python train.py --model="segmentation model" --train_examples=72500 --num_classes=17 --norm="instancenorm" --blocks_per_level=2 --optimizer="soap" --learning_rate=0.0017 --shampoo_beta=0.95 --precondition_frequency=25 --merge_dims=true --one_sided=false --final_lr_fraction=0.05 --weight_decay=0.03
Rows from block 4, named by matrix and row number. Each number is 128 + 24 x the weight over its row's rms, rounded and kept within 0 to 255. All counts start at 0. Numbers have three digits each. After the name is the row's rms in percent of the matrix's.
# conv: 3x3 conv (model.mid.0.conv.weight, 192x192x3x3), inputs 44-54, a 3x3 kernel for each
conv.59 103:158161125120116104111150105133168102147088148146146157104143155159106146150115127137114145111135149098081158140154136150149126118146097117105131115133106097115175103150138163148130139136112128127100136126115132106149116150078119086138162125172124124130123141136153084142132101136101137135094148166
conv.60 099:140089124072166132143149124125146157142130148126189115143099114120093185100145129121129135163150134158138124134127112156165143092127151115155095140109158161123067135142107110111139124151148125135102108140150116147153153119176106147088102125129097147133131141124114155138129141107108110131111114155
conv.61 102:106131126136110123140114133122162124150107113124147166128114160127126121170132104105110134134164132136118168121119119106130150116138118124122131105121099148131107141166161159134138113144148124135129149093140168123190137126097149100150145178150109094130158127127170084105133100120132107166125070131
conv.62 101:108117115105119129138153135132117152124165110133158175116163162114166116122117139111171117120125169141141139102157094107138122088127142165110131125140166153110105161107143103148117120132138127095121155146139119109124151153131136115152123126120108117136114136136105123127109164114130151104093069099
conv.63 101:120141078161113060143095085138143110133138147121111090129106118150146141137136102129106121131140150099089122130089118093168099129171140070096199046110119161180135081139070154127136148159105104168144148122110139132143106153148142135109152112116113164132116128115110134133135124139108145101087167129
conv.64 103:115115154114142127153180122115130128182142150160105100134104105157093093148132126137147163151143151119104181158125130144122131141122087103116136115086153094139127137135168138109149139151131138150135127138173087118145130120161126126141138135114122134124119143093175106132129140106123103131120110103
conv.65 104:115137116120137160135139111131103146129141108101137148092128156082186122123165090118184123138102117099138111107168120095105080160102100081140142115159105134147106135120161121092158131130157142091109104129143160154114141109117154118153110165124156094157124138134126167153117127117132165139145127126
conv.66 101:108071172156109140125114108139128127156149096108138138124125159147104156149149101094073098081104157132121116115088125144102137132151179138143110113118164129092145140117143120159129078087142145128121147150106145127097111137115119136154114105139162105137097125145127115112098145132174114162126141156
conv.67 098:153130123098109148133112122155119094105114125136108134099117120113108137073090155121120133108109105151128174121144125169139152114123137144154145095146149149105121085130138117123149152128118152127107157145094096150167166083165101093085143177091116124104140136107159134101135119116133093129104169110
conv.68 100:151132132126114097127126167121147167146148091100108159131130099109154116133143097106120151106090126144154111118080118167093141120107159151124134100143098132135089107152173128172099194154125150179111122082156152132146097162113072180160118117145133129103067155103155128151159103160132098123125122179
conv.69 101:151167130079128110112145134153129133133141141102113159166129101119146129139160158147071155133161155159138128095140097100151113117105120131083116132119142137148150140122131101119145131157156109152072126152123148095142107102076175138106115110108076107110096121156165135118075111127130134115090174126
conv.70 098:135129165156128157126103121114141156128133131134152099109099131127087121126118171130119153148112150106112170128197146107139145094188102157150115165104141103139128128102168083164101125121158146146152122108156152135146156162104102121137161163138125103149142096145128145142177116140106159141149106162
conv.71 099:099162149119104125113167109085108114168109124085162157144109129137114109143094136084103132164128138108146117149114120074152162123133137141116127140091112142157119158122101110156121123132128120124140143099114136134130129135110124157125075094108126126124115164168081125186117108100155177126155111130
conv.72 102:143100121090161102111116088123144144116114118104177129117108143143126122134082143121107116168104137169114115092127097099109119139130141139161168120166112093130117140137124111134107119125137167115146100140074146110112156129158169132129094128123103089143140137116091130146144121166170149110164087141
conv.73 102:168125127096127076142110151149126139144116091149154188156133156126106123126139137144140161122114122090145129081119175137128097100091094110135115150131169116142119172126134149129126128121193103123138130134095140150110133147159154127131098111110127158128093140144076124149130160096113119136131119126
conv.74 100:160156122177126139124103088147107167141127114139186116120087142080136073108109108145107128144122176099100106116131155155108138112106118154128100120112115117110108154149106148111124171126099101116142133131120092147174165120108107089174159136142131128174139126117122094158151129132100121173115146131
conv.75 102:068126091105126130128101117139050148153126154105117186126085113152151157036158086090126131115145117131127121141107155124115158157171132159145163100138105109153127133128116143154102092166146145113129166102092104112042090110141082105103142163091137162156114120131102122123143077105153143092134185103
conv.76 096:113095159122152143119115183161068127123111114164129115102158145103110133112109172163129091172152145108144138148087085083151110135128149127147116133087117120124169114154121095106137124139124111079157134135134133139158123115127148119138114177128134090127135113134107119122117104160170141121109153155
conv.77 099:157104154111134113124130145119162098147112113138133150104161116147117126132152146108121139138092109115081104084105148121135178153133131133128114155107117136139118126149172172131162152161138143129155137133173119156086121123129109131123140148106121183158143111123107149171084139144104092110108138143
conv.78 103:155126134129107126124106096142122162121120129121133124146175148154105146153151169160126140113138160129141128085124123128132126187136124152099143096142103100116114128144141126146110160133115122104117124147172127120141123182133144127129118138114130116125131126123139151097166124091143128128135123110
conv.79 101:142113105075159134129131113159121113132121121184123120143112125115152128162130088131085109093102085104129132125077124136113141086118116142099118135160154084129124151125080151111127107133138134134084123141151138114158163127138127147176132156156111132130116112135143157114073157131128105129117143127
conv.80 099:125145145118136159131101150126163090126112115181148096156129181103086163113127134157150137104070124107136106112150109139173147146152137119130170125131129127132137108120116115153127133163124166111142140154152148094140115155105121113145146123215089125143102156121164126152104113174150146112139099098
conv.81 093:133135104137121154128135127094097122160136171130145075174125136104111144142131138119119093113156122157085128117106152133115154093130147119109097132129109138127118128143136147158145136110106164088152148125121110133144134110110173158080159082125123122103115165104136138079136136139162134160116128099
conv.82 092:112080151097137110123105162132125104081102146102090124137119114147175192152137144099125111143185129082118108158147138094121178144122125103132120120105083125141172102148110163116122186128124112115134136126131077152096155156150146136124144120156145111143095118150138113156119110127134131082134134149
conv.83 098:174170105100103140149138119167134148116104147126134171160131191107093113069127113123134107110113132146116171157108137139154159136110108100124133164128134150123123133147150105162106127144106154149115127142129115191131117123147113100137089169177156131090112187145143100109148074139174081159093111104
conv.84 102:118115150119144092101132091113124146113131082143148165121122186080133143096146159121180133078138149123128172075114148107114129130118129088137153102119136098170104119108120100147129135083089153163089152123052110138132148131140152136127136159147140142113194146088144160134076124140139109126137137155
conv.85 100:099144120147146121120143117152111122154125116091134134083105146171113113079102110142080118064139155138140117131112148150175118120146120100137172137132142154102096120126164160153145142100144091099200168119137097143118062115117130138127117122093097095097129109147127116126128118166152141104114142129
conv.86 099:097106133109134135170114169095155163145136148071154101132124118106119164173101144118125145127095146134118173120128122121108096128123141145153120106154132197114122109156142116091130115192133139119117101123157178092214168161098158129164118141131132111120087140125125114145137119119148156106119157162
conv.87 102:096105105122087146116117106108186110131181128067096161118132172095168097127100167148123134115147117152112055121167107142134182177125122126128143070094086151126128115139116136166127143131176114135148091120125155134131157139165148120129129088152148105140114130140099112142155155123085096156144121127
conv.88 095:129144152127125206124145055122123094125082140169091103163148135171148116134162142092066089118165116135124120085143103116156104139115121127110121116106129113145097125115130117117098149122115109146122096131162126084142134179084098085104124141129114149151127153138111147077131178096139118114135124140
conv.89 100:116131124126087170138140111146115091140118092136142154133124121107167130122129100151108150115150131102136133105129121113135148129119138130133058101073129123184147124177141091125116093169174147084095142156103132161151116106079088134109101150139148164112132108090140153164138109127162130116116144109
conv.90 101:080101112159153168126111150124143113116106110154116156102146101112140143166112138123161118093136134129102159128112101130113120122133123118122173141126129096088150141159195166155072119128137111155119144163106149129108150124149150139131135156144151120141145148143127102142139120083089071151097124146
conv.91 097:101164139072149081119116094153119057129100151121161175176092095117130115155098127139117102171093108123137152135153134134117084134144159132125159110122135172140102147116155127125121153164146095120124093128124141124095099114179111141125158124106166141083067107101133136179083145138131100194107157145
conv.92 103:110150129150098125106119156143160130124103150141124140126135125144124134138130126094116151167117120140171110150081153127102118135130116100109117132169139092145084140117169117162113139137120162136130162093104139130095119089098137140134099094111144098087116110136109112148150155162148095144132152091
conv.93 104:112149152144113124143163139088113141107064142147125120119137115144161120109129122116110157100158145174120112142083154134151132123129084116161080122111122146120185124076135105120159168120133123112176115109125100117117118156070108132112114159118126133143156120158112133163105129138136185117139126160
conv.94 092:179154090115100098157106120104134172102144125105139170106148092120143160157124071146158091122121091132132132087122107159145173188157149130127142115147135143104117113083103123136155130087131132109113108144118170110189150129134129130087108151131102110115130131176140115119120098186135115172175123135
conv.95 099:098121157166116115102120088122145133122126128113129144144123052112100119122128123167118131126113112132152097185113166125165143082142158112050133131113109134112115099138112129100108078130118157192163158126131117143133082071092135180131156081042125129139134115111119094112124123116148160138107134128
conv.96 098:116156113133122143089127145129137168076163085066113129120102133149108172094121109132138107146132121119150153115146096104137077110115097116149119096122158095096110112148108124161103127132133115102145185148089161087125118117154134143148113084093140113156113128091072144119126132101142153150082116150
conv.97 099:139084112117110158123109100129144126142117126117171129085150159121108089153110151130132095114119122161137107143099079144120160146153117103165115115100094078092132139161131149149109124135115113134087097152154145117151120109108167165112122119130168158145106152125130131157081094116077121071151122136
conv.98 100:153085124146128128110137088106070144129155128099121132112133088138109121095085127093095135094123120133124131120099099121112155118136181102169101139114082097161133116124121129100139142088128119132164088081122151168151118164095164155154136095112151132152118105159090147137114165115145143136117118144
conv.99 104:096128154136116142130099131158104095115112151128169133099138162131155093144115082135116115092119084119129138135097131154093132102147062121153076128146120155145079132082135126120143097153169112087137097104103117148128133154130167112125103123135122139100127129141112115113099090144111120146142139090
conv.100 101:147133151123142103102099135119115171111144100096119137130119163130170082118143128140134151136122141112155127096060120128135082163126108152108140127090165116132054111109125170096171147131090118095136155112146109141052111100107122093105126108129113147084088138157100147126150125141147127148118116146
conv.101 100:119100084177172159128130116133130145115163134120105107088093164128111129122139114179140110138109152116122146166124094099130152137095133133121171154139166105139110146126103101127115108097123120157145093148140123132076176103171158130118139139105106116161148162104103151135082118129141123081156113132
conv.102 100:140153138151083135098109179147121124124151114139140100127184127075096104131120088160135111132109163135126127136129131107122081151090158091109139143113108094131108116115121109105139167114158128127124171102123164139085128121157143109156125116121138121126145100163122127110128154155151143149071145177
conv.103 102:065119138118122146157128150094147146153150139137116122138137082154093139133151144168137100076121094182105141152150136107155151146157165149124159128098109082088148136107137086144109138131131159108135075138095129104082108120164176113114145141089154130110135117125118139130124150123136102085138156108
conv.104 101:101147094108109125160157149085097160123136151107142127124122146114158155140164157162115102200096120074132130157152165117117147098140167103121094115134167161127131170134140120133148087194129108114127119155091145132142144129092135127115142140110117127106158158165135136161147150149159114070106108156
conv.105 098:121120138135098067111115134103137148125090108146124182167157108136080164114116148096109169121124078127153105143158120139135137130110177149094116106094155154121129131203107119139135159153100136135164102100129140138131142168104113129126093102138186139140158162125148123057144082133115156130146143112
conv.106 096:127110101138135135144136142145082098134066075145154098144135149103143140103100107137153164100136138146114096102117163161131142106162100138151110109103112143133151157123125123148172111169122123080130140085096160139100121156104143106188126110149136138150085137101140149085095130094095153126154086087
conv.107 098:130122104152125127109162101102114143131145098129127097160160082154090085124099121124123100166194097151111101129127110119144149115154139117156133162161141171139170119127142121109124154118124095108114078156105163064130137097142152109124183130132087140075135123096153095125148120083125157108169134126
conv.108 105:113142140141145140175131144106113110118147122111108171111125108109122165153153124113173129136168141118138106180130137095147148114182141109136148095122158138181111134089128130107145091095128113116128132130131138096168083087104121136097077097162130134113143112130134129149111102157136184128143095140
conv.109 097:120166115125115134127141097124173132124099140151141117137116160195146123148102156077168072127157144149117122146090131162165110172119140120139133103133121145153160097135120127114139126162121142123120154114123137123142097139119127099120120133138171140141075078088132118106120114107148121158113141101
conv.110 101:183122143155157152183126110097124127124080097137130122181118123145116102099128128177146098100138146119100095142163116159108186121141096149131096122143145136114170114153125124103134123136161141120138158201171103133153125137134124112128155121155162118116115138115122146106135185139141138143089148122
conv.111 099:150143101104110190108160126121146163081116126168123116129173136132154114113128132094103109134124142142110116167118109087151126111138128103156146149184124095139128119108161133121116145103082166140110134122150183152093154108133120163106133137165154132094143104126096134089135104106144163153126113129
conv.112 096:127120107116131131138144132164125144154168183140161129099127154140117066131110165151113148112134140112121152124123124152181160133127090092112103114127167133137137139140145121116094056101165122125106101141076160113137130148142143167153125158129105126113167106098117143106129110152138120142144170124
conv.113 098:111121095114119127150154134134153081115083120122095123158151071139093136159109168131116104157184143163130107140151039162148167151121119105152109091127121136129113120121136136147107119144115134124060096149092106148140130082158136170133131136143119114132172130175105098119104132096108101115123125128
conv.114 094:105093134079110140165142110081107092096144123140114141112134159131125132121093110145131173071126105102127116150176134118111109114100128137095085123151132112088093092128196136135103120125108172114098112129100119174136110138189104111132159148137138152170142082128132132121120123126109134143119156137
conv.115 098:126193114149112142126155149085122087144137114157135115097092127103122170113125102142137106147121129120105154075177096103138174072142127111104130159158112107101165124114114136064155129127074148166124112129151166137137077095137160114126116077126157148169105156130142103139136155150157128162142131183
conv.116 100:118098138122162141108195141146145152110136102128091112131089168107139153142126112129113152094117139101099138133084175132123069156151123153140127148128086102148121111116185159136087132127107103142146157110097125129151112124116134129149147150140116135116090094115124194110126124148126144156125120135
conv.117 105:130128116131126112131091079125116142102165127082123156134124169159135132114124120086177044103102086106121153143098131125112154140170147117148095171134123133133143118117156121115118118132134129172161137120146109166114099115149149099129162161158152111133124109096127146134129131126127088123111131132
conv.118 102:130134100106085137091125141149097122139196082137096160151077131135155123114196124154157136124107120096139187142102138113149160098129190086124135073113151136132151139143099122111123073132147110128120119078120149147102118116176155162108151126104105183082149137114120160130121145128126174168128145096
conv.119 102:119104168173097106117103128124099184161133131144117137066121123129139131148117133121132125128130121162098079110051132166145142151107167149165146136139120142125163130121141105128122124120140143083160151156139132095157086158117088170105139118139124100107120095120174142106148105117171135118160125117
conv.120 103:089123183127132161142114102101135095113127141159150158063146138164114151157111115062112161143086122147104157104126095132091101149136140109112124130097136124099129125115111142172110129142091114107089113131122166136133141152100144110132127121107115096107150148137128112166117125186136089138076110175
conv.121 101:150073117141126149144122124073149140141146139153148172173129068176098081133117141134120111121124089090091137124158119098114098139168128085131144153148133125129102140131133124124102106145135136100101081163089155151144159107176120139127101149149126136126116131124147153143148149093147117140099099133
conv.122 096:168127126117107116166121114103120102107134140164123122152159143141156144138099176162141071108119119114130137123132141121159062103106121155103115126124084162120151081112101143104101140130123085138107132149146110115127097108145130106113171148143138137147159121176120126145119137118117140143156118134
conv.123 102:109114117152119137127152130129123154103120138135150108138119099148133164091104126139146109132118179138135110139112116133122137123142110122139130086147148144131111150111093091122141145132137152092142181100141131099129137098094128131157150117174149099151121104112134161114117130155150124156155130138
conv.124 102:115152130127126106130132151085138126082146141138115145114134152133140125127122090130142140095157136156184133113109129156120113099162099167109149125107075133124110104133146129164077146149165168132151136112139161131116090107155093125146158078113134115111126096132075125115157110137103098141110133139
conv.125 100:111115131120123098131115120155131131128151188106108129161119100120133151133096095135145068137135110157129150145118120126092119166135128124099101153143091090096092127135116125147176113147090112155135103124139138131134120148104135113076125112114173105118129102115119141090124152083154134121103086150
conv.126 101:104134124134145132097168143124135142134147125117094083157141115118075160105118108161118146163127108089097193112130137137153134129112139150133144125106167155113118148125114071101127122132195123151113115111115125085125154139114118124119054124149127110127099155096108100135137126109156123156121087102
conv.127 103:121104141108128139112135129127116110121118118117173156143108102150153105112092116104148119159111139083085118136132136145123129106133116122120138095096128111149143127110138101136129182146123114129170128129086160108136140131134143144100108094125138119096113124140111179115117087108099136116101138146
conv.128 102:145150132151131128097168144117121089078113127102126112138157132108107128123192144129138135118156139156110100092113145130146155124138104110093163156126159180152153116113160124172152132126081191135101154151118100144105149123162132107125118145112134131107189145151135155110120134135140151136115120117
conv.129 101:145129136148110176102130111104116175128088094127123161147136116161132127140149131119122101129118108134114165145136064152122104137128137153124145118119128069131098145122078109170097140128131136062080150135110137110105147157096110104131110145179075178094122108145136127093151128150132106129133143125
conv.130 101:140092170121115139142160133133129088161134155127133151085166141114143141165127126082132123138113166124095115117125145113147114147114088138154118158131105089123106155160133114090123150152118135118137129173125114142141121146124140169140163151151116091120135095129138157163092157089155105179171119125
conv.131 097:139117139121148095102120133101141117163105131142116165125162141143118157114139117167124121160108129133140179148156138136167140117139133146131123124126121112155165127121149121126095151108154095094118147124144167115091162105123159114081108161108110125130097109133163121153152131121101149166120119116
conv.132 104:169117140092123165176098153155125130095146133145116099124171102121103133081104131130120157113123163156192133127151134133159114142147094143141144156145095129131105150140110084123147090090152166139180091112160101145131140098098100086167129162164169121093117098157180133141135116124157147088161162160
conv.133 099:123127145166134134140168134165098106114127126123122133091138119127138128101134118109096127150160113107120156093116136123138136127174151152139130152138111134156116158124157137075120109136102121100112165119108130117146134114110120121133170106164109167142151179153114081135129116159129121102146125106
conv.134 101:127154141142137082108114151126151114159159130114130138117168082118120113196119114131165149061109141120126103112085120175101116115133073130072143115111163097108045111057122101097143133095104116068149103117138139142139123117107147157092151127134133192157099153155128130123153118149129124134151088132
conv.135 099:157138150109136192166134132063125102105138153065151154114126154094127176155163105152132154115096100059138155167105151144136143149162122139118091076145132071168162137119164104122112121128152165069145115121116093090106143129175162057150129117134156135159173136159127097146110094137081104118121115202
conv.136 094:162168115133136141177119104102139110135123145138193169194112174147126136129113122142151135137153161149129088123139134170117189168141095123111091117126100138158146117129101098139120186106112131108117178119140127100128115151120157121131123154177134109168111159101151093106119116113099154135143102158
conv.137 100:123131129141133136107115110142109122132154130158120133158117107102125126137174098103139127106131131166129113120136147074109101131134083136093101157153149135137121139148159167108120123077173116149115124153142151072133131133160098113134141116115125148127175068133182127118099130188142166086134143153
conv.138 102:109124137162097120137144114110093087095124163137130140105135128116144161136133101151122152115144165104141157169117132128120154115125115134100107110166149127130119142180117123112124131089106122120101119117114119092106132108126159171134093116098119158144108124161177105155142139101161142106094143079
conv.139 100:152117099129141106115174160133153117103087153161195156128088120115131080160123106126099159108172128140161156104117152127155124128105109143103135132108091144111106126125121176131143113153138102132167127094104137131124120123121133088100139131150130150091092174128098103145158132118110114139154151134
conv.140 101:144152137115127166125107125109128144124117149138171177163135155100155105140157152126134141093104128139142136134133172103114110116084126115109133126136126083121131106111179130142141111099088168093102154142106145093094122096097135119135100126137115107092171153141111118143111120091125138124127148111
conv.141 101:144130163156125123162110144123125160149135149108123099149114156112138121110145117178131127125132115116140153159127136123096116132134139198079084085107117123120106165101136152145067139145112099147154106133069174146135144121151122107077134069122147148133094106139125129103160134147107130111170164129
conv.142 103:129107132151133115131167180119081130171107157118139143101142147099096105116101091058144086118146119132130122110133135117163106149139110125111177144126148179111124144132123170136123103116157122120120062148119163072149112176105138148114152114116111141108064096157099156132106140170132131157078117123
conv.143 101:148102122131116190097145079129123081094135158170122096086139098123127105116134112145122132116128120164122139178136127130118179165129086099161114134113113119154133146147142110107122105094128131128135122123159105133094117139112121117135118104127132127144119143105158162123153139095097136132110112115
conv.144 099:131106138103070127146156187182155140111142115168137113153144155111164119107167128151161132173148162096132133075146153160116187160152107169105118081086145103135140132136114107157161092119119135146101141134130109082167128182107109144109111093127094137147096134141191124113147143154120148114075100120
conv.145 101:140127118118117127130131156147140143124184120143084157142157078111150123104139095147100134116135168120106157162149144137141130162108119150106143119135131139154178122143176153098126109124093140111181163134143153100134093125132123125117135180122167138092144143104162101187107050171138162113090137126
conv.146 100:119177103105119123131096131118143111125148134184132116106129157116135073146131171097139139119145131173133137163121106138119106099121160160151105088165142107129110093086149111106141139119115132137137113109112124136095136112138129120148156115092124141126085142114102108135143122123113165145153165081
conv.147 096:130138133122135140120150098114135133123148140173124107119128163109107142148104128139157134175098118109120156128105128039133133122120135137167092154158123138095127142129090112106132125133124128114143188121114157121084159135128118075146172162123114144130097130112136110079149129128132112145079108082
conv.148 095:112126122106117143107121117122094113129119147128128077136129117084176126132128132129125106146107095106121143141119110142110072108127102120103127134141204096110108110113131153112103146111118139181131126126119110133135162129171134115152116146149107109090125152150159123143132134101145136145121133108
conv.149 101:144123106122130114152107115112124119111143120154154134185143075136125143155120110129138097144103100167123142139129144147152112139128126089083114161128092116161145132099159104166132148084122137118168152135116112123134131113117103109118096102130128148066124126133138105137124126164120122139149112138
conv.150 103:159128113153122126141113165148131112072086077100099160126158092135098179154105155119165136127166148114132144086146128103145149133129157118109129127123139100177138135130097132122140120122086113135137149100138108095127118117132107143173101118155131133098158136167145133080136120125194173143151133176
conv.151 101:137103130167122098139110090139135095118147128107147169103137148139102089159144151100115113164150141132179107121128136120138155075102144164125127117147125111121120080127073127086116204101102104127109109128132170121133149106116140146100128147141134122151114120156154158135172121110101185168105131120
conv.152 099:140132111146121127133117132115141099140122141140126119077108158125133168128125126095147139077108124125111092124140148149121121097131098127124155136165143104077103090137112125120186168115157121139087129156143158088113120107127171129094118107127133139123107143156133130164152142139154138155137104116
conv.153 101:130125163133158153169155120143133125128101092146133157113107061160172119092104125157106115160134121116108160148128088129153129119149131088130135129130175096106142084156136114095126132119119138155122096116155133123134157124104132153153106135150161149129146145147172145115150131131133114111143140162
conv.154 100:138095141117098121134137121134103146123137127167107108115121140123121102145134139136111122121126145149124167116117144138140155147140116117140107114142128104105151146136095102121163082118131129139121083151169132104146149112154123125146126111127124162123117109145144163124175096141126165095176144113
conv.155 100:136124097123085142127121151154164113136088077123129139114131082107146133158179100155097094094136114166100143130106104140137116132110121130102121133093088169146136156098122108058123130158089151146112130112120143108109145133156131127092123165180130161144140099109081085123132119140118144168091157104
conv.156 100:130066122152159104156144140133099165137108084099114097136140116132110075126150143088110125151117142114129162164065116135097119167121134121148132115152134164120129162124157147108147115116130097147154135158128103189133085116095145132142087130161144144131120126127140110117096145122147094149116115146
conv.157 099:131112093124133147122128155104135114101145090170086118152151114143128160148155103159143140129107123114139163083122164120122149140115131123142146128114142098124137145121112128128113154143090123148130102123145107167133127174076099092159158092149126153095072128144121160136120107129092136173113097118
conv.158 098:130100097119149117158162109072129154131143117181124157146169106127120148129099140145107135104084184109139180124113062137119137122167134125104106116098129088144192140144148098146126117122164131131107159121152131129129151092136159134134139125147097136137115142128155133114086161162130126123160107154
conv.159 101:116157129163127125095096149141107086111134134134120157120130130107109161138122174144127120147107102110156134098110120105111147113122116175129138137115126105162136141136109105074099128133128170145095102156115106106100098103152138139093126114098135146136108110149078120126127105121115148108124123107
conv.160 100:101100120151132098158120150128120174168133120140140116085143100155139162131131163141135141093156152104155124091173099134153145147166123113106137131119081150163126129125111118108142119139098194149105190123097131122130098143126130087104139139109120154118099132082138116127099117120135151176111106131
conv.161 101:122177103154091109153102120132134125133119155155099142103141152148153097144109143135102149120118151103119139113168119115183188121105073080097088125132077136147162075176141162120121138121133157144136145150131154134124124118161098172090161144132121053130127129152104142125059152076123150137153186131
conv.162 098:155123134127112113114152125128069141115139154133167104143121177157141118137135095083150128117112097092074095149216118130153163094147110144107139105118089102083106111138145095111134129141123116155124153131129132108133092056104144136105136127115135136153170141174109106137143117110198151154106080097
conv.163 099:113130144128114118128115138138119116127139165138138128177112123140132134132157111123149142164136106119125137080197131098124121140164156104121152136132130154134130132137129117167130111169127121112149129129093169154176174108125132147154145120129135117122176117122116100115111122151131142101132123111
conv.164 103:131104136120163162170151158115102156098138175127123118135142147124122117116092102118131095101111142132115109100140111146120138127112076167135112162133172145094146078140135155182110103101129153139154084131153114140123138117180140111141116150151094103173097131081137153126102144111188155122140131131
conv.165 095:150115077066150139097103079112118012105126111111122094135133127167109150153131146087122138141141130143184142081136099121096133111131095120100150098115128138103146081134103126110151101137093083079122168143097115125136107095124141164169149171102154098147126151083115166121151110119127140098096156128
conv.166 104:156133121084120115116120159132121131125101138138154101150150121125172081131151133106123120122131111154135142126164113139163129099137137115130140119140123120125086130175119139109152109102136116126083077113134152128140110135087131121142114104175139149126144105122112098076158129128128136066125117119
conv.167 101:137140111173077123095114134090104101138113131086109082130102136165111104087148130104087112143090136141130147166087123171169160143133118135117089129130154122164111132101159136094161153101118112107146127137129121142124133138093107122168166060161128085071141156136128098098146134149132131153078127152
conv.168 100:121126116140133139145141110165101121136144096096124163148127133139129093110164164147087136135127099145107123087118095138111114112158106110115121130099148107078147113154125112131151136088138136127165113138130149132114121127110150150147123123120102124130144135130122112129125145097152172119154101113
conv.169 100:125118149126104121096088091140108112111141116093177131109123117089152133108126137124134082123104136071080141180102115087145183134125097125084142081123135109130123135137150143137139126163138133175151111132166117139125169085174107119150161140152147100129159128106159146100140100146161096128152148110
conv.170 102:117132174136128116130149146131165128114153137159162132126140127135096129095124072085099138122106120126138145145131141167152108131099080094121119117128147135136119080081142155131147094122128155146140151108127153112094125095123150097089126121093127089142127132147135141126143136153156152124093100110
conv.171 103:109128082155131099119085165062159122128108125141093149164133107104101143113115103159092094158115124133118164127154131127130131088129121154140139157129131105152140085117158090104115094081144147157128122112112133159110119103126121099156135149118111112160106126122102109107128104126071155120117141158
conv.172 102:100097131128127107127101177084115145140118159129155152115120112137129147114112122143125168153160134113114134166114120134090129113094139122149085162127131137137110125122115108105122158139153122147134172140174103149112123111140166110097164105163157174099122099136131077132172095178140145150129149112
conv.173 101:159156153090121146163141167148137063158125121148189149098144160146123120109125135131123142144100147131149104115095156088157117144136107140068165148144130105134121090114145128138168166110147129121110144168114109111143108144130081112110104107114111138121118099079151098145108103145185121142179109107
conv.174 102:147133129127130154125120175150142101165123143136138101194137126107156074131109152115153098111140146083167162134122134145162132089153147095129131143122103117114132127054130062123093157077138134109153091126123092148118105123132111113134126115156083121107118186134126121119146113159106101091138123110
conv.175 096:171135164138135107137110126114099155112147145101153159136140115139113143110093181093130109109113171105118152147153168163129113100061096146167143166103121079113125128107134123119107154098115109135118101087110151117125095103082142110145127079138171080114196126134145160148129144117128153073132151090
conv.176 104:134111142098170156142141138149153139142178169152068141147138180138135122129085111173138110107111098142100113102088148131117150112131133148108082149088129099151146104138131117123148109130102108108151150089123135140121133142110084082134106117135156143190120127129117142114148107127138129128108123134
conv.177 098:134106142118163122161108121120139108148114109104121118121155099086123171160132145091117098132096127121168116124098122137179142113121167108095136149120134073151127112093150104149098101139166103169116079142113142146163075123089133118138100092118122147133160128120149153117119097126135102123134122109
conv.178 101:098158133143138148137129138134119126132117112111117131130133158145138145130152103125084087112096140134122115083143165142180087143069089116125103108085144153118098145125178094139177140150123130098082132138169152119184132132167148100103133117174080107109170121123082114135145097134131125142165086157
conv.179 097:119141133090125109101144085144113102117134118116129131134148141100124123093117134120165135117099109179119159162112192129158150145127140131116144098100100094104140142166154105073094134114087108142143123121151149088138114107106128126135154117129113126107158094146118151147126116167135137142115121112
conv.180 100:150154142141108119120134127137123148111111137134138110110132174135146117113132120130105158143155120158146185137124160123138111140172138131156101168117112118135126070169115126090127120121146131109136115177146137089136124135143146150092142120115066113149104111071113143107124158152141116109111136131
conv.181 100:167192143132147108116110100134119115127166160100149120069169078146164108127105122091101113108130120165144096101076129112090126127114165137124134139125161126137111133115101162156108147079116132125101092161082129128136142107129118112166151101094110173120108132128156147126156128111143145098156140110
conv.182 101:150115109127107118107140153131096133138143125142124150164104111102148136177135145133087099113141160173135167137164132133151117109150083151112145165146124098163138156125145116119093116127141114141135116140118156162115136157113151159086119154158156122123109145088135135166062119118084125186118126210
conv.183 102:102154121120147114103151074142102135120120116115130110151142102152111134077129139120108170115069159145136106120126098140101119156130122079168096168154123161130135134159129072143141159103100096138082110137157102120147144140092111147124121097154105135102137061126098110090133184161086107129108163070
conv.184 102:157156085106182106123109094157104156188099135122133118120108114150137106162161137130124102128166098176117106172138149133115099152092129142087137109127109135130114110129122108130098165120091087130101107074116142144121098122122131104114124076132140137119141104114128186154080170177153141111090136137
conv.185 096:122104124170143100081108089128141121137164119124108116118146150129126100157119132133110125149142121091112136138127121192104161116134153103120106134136154149100109120120115155128146104190088105152138128103100157128119127127162132087129137148070100153129140149128092096080146166117118110142173112138
conv.186 103:129155124130135132156148109150121117087148117154088128110120167144148095115115169126137120134148115162130157125143160125131148155100088141136083122103097140171130139100108141121134118128156133123143111132144177086096119128122135134115167131157097110086154110172136141107104110108118143136114121116
conv.187 094:167136140143078139144142165106144136099153144122116107140134125138097118150124117100134131130149149157163133184135137138152129155153110122172102103136133153149126102119156112136122115120124130141100111100092177140129109079136134124109143117121152137132140137116152137134147152102092147133144107131
conv.188 098:153145088140161105126120152122168134129111154109114112142138145127137154101130132099136172101190133173125106121113168065106136147141162161073098109119110099143096114122140126143138099186153171130111127121149161125086155138123152134118101118095113100161148124155152116122121137146109122120116145122
conv.189 101:149137100095129138108130103124113131120131155108149085093126099125149128150123139113108153192132107138141171121114128133164092115153153115103128119128096163096080132116099169126133141157118090099137120114138128128164107120116111139108153128125138109124134179141156114094085120167141115166120097116
conv.190 101:134099123087099125127149183106117122109182136135085125132136101102136147114126141100123148147076095108140147133107152112111115151138128157091101146125129140158084160138147175161107158125102137129133104147175167087118123116167132077139112153101134121174171168143113132146099131118091119146127106194
conv.191 096:152116112126157144166137105130090097122132139125101110170126097128128131091126114117142168165131142123135105139115147121108101156110129122107131119118143114092136136156140102134128121163141104115109147166140158149132127122171129105116142139126074136117138142130138144118109130136099118096113103112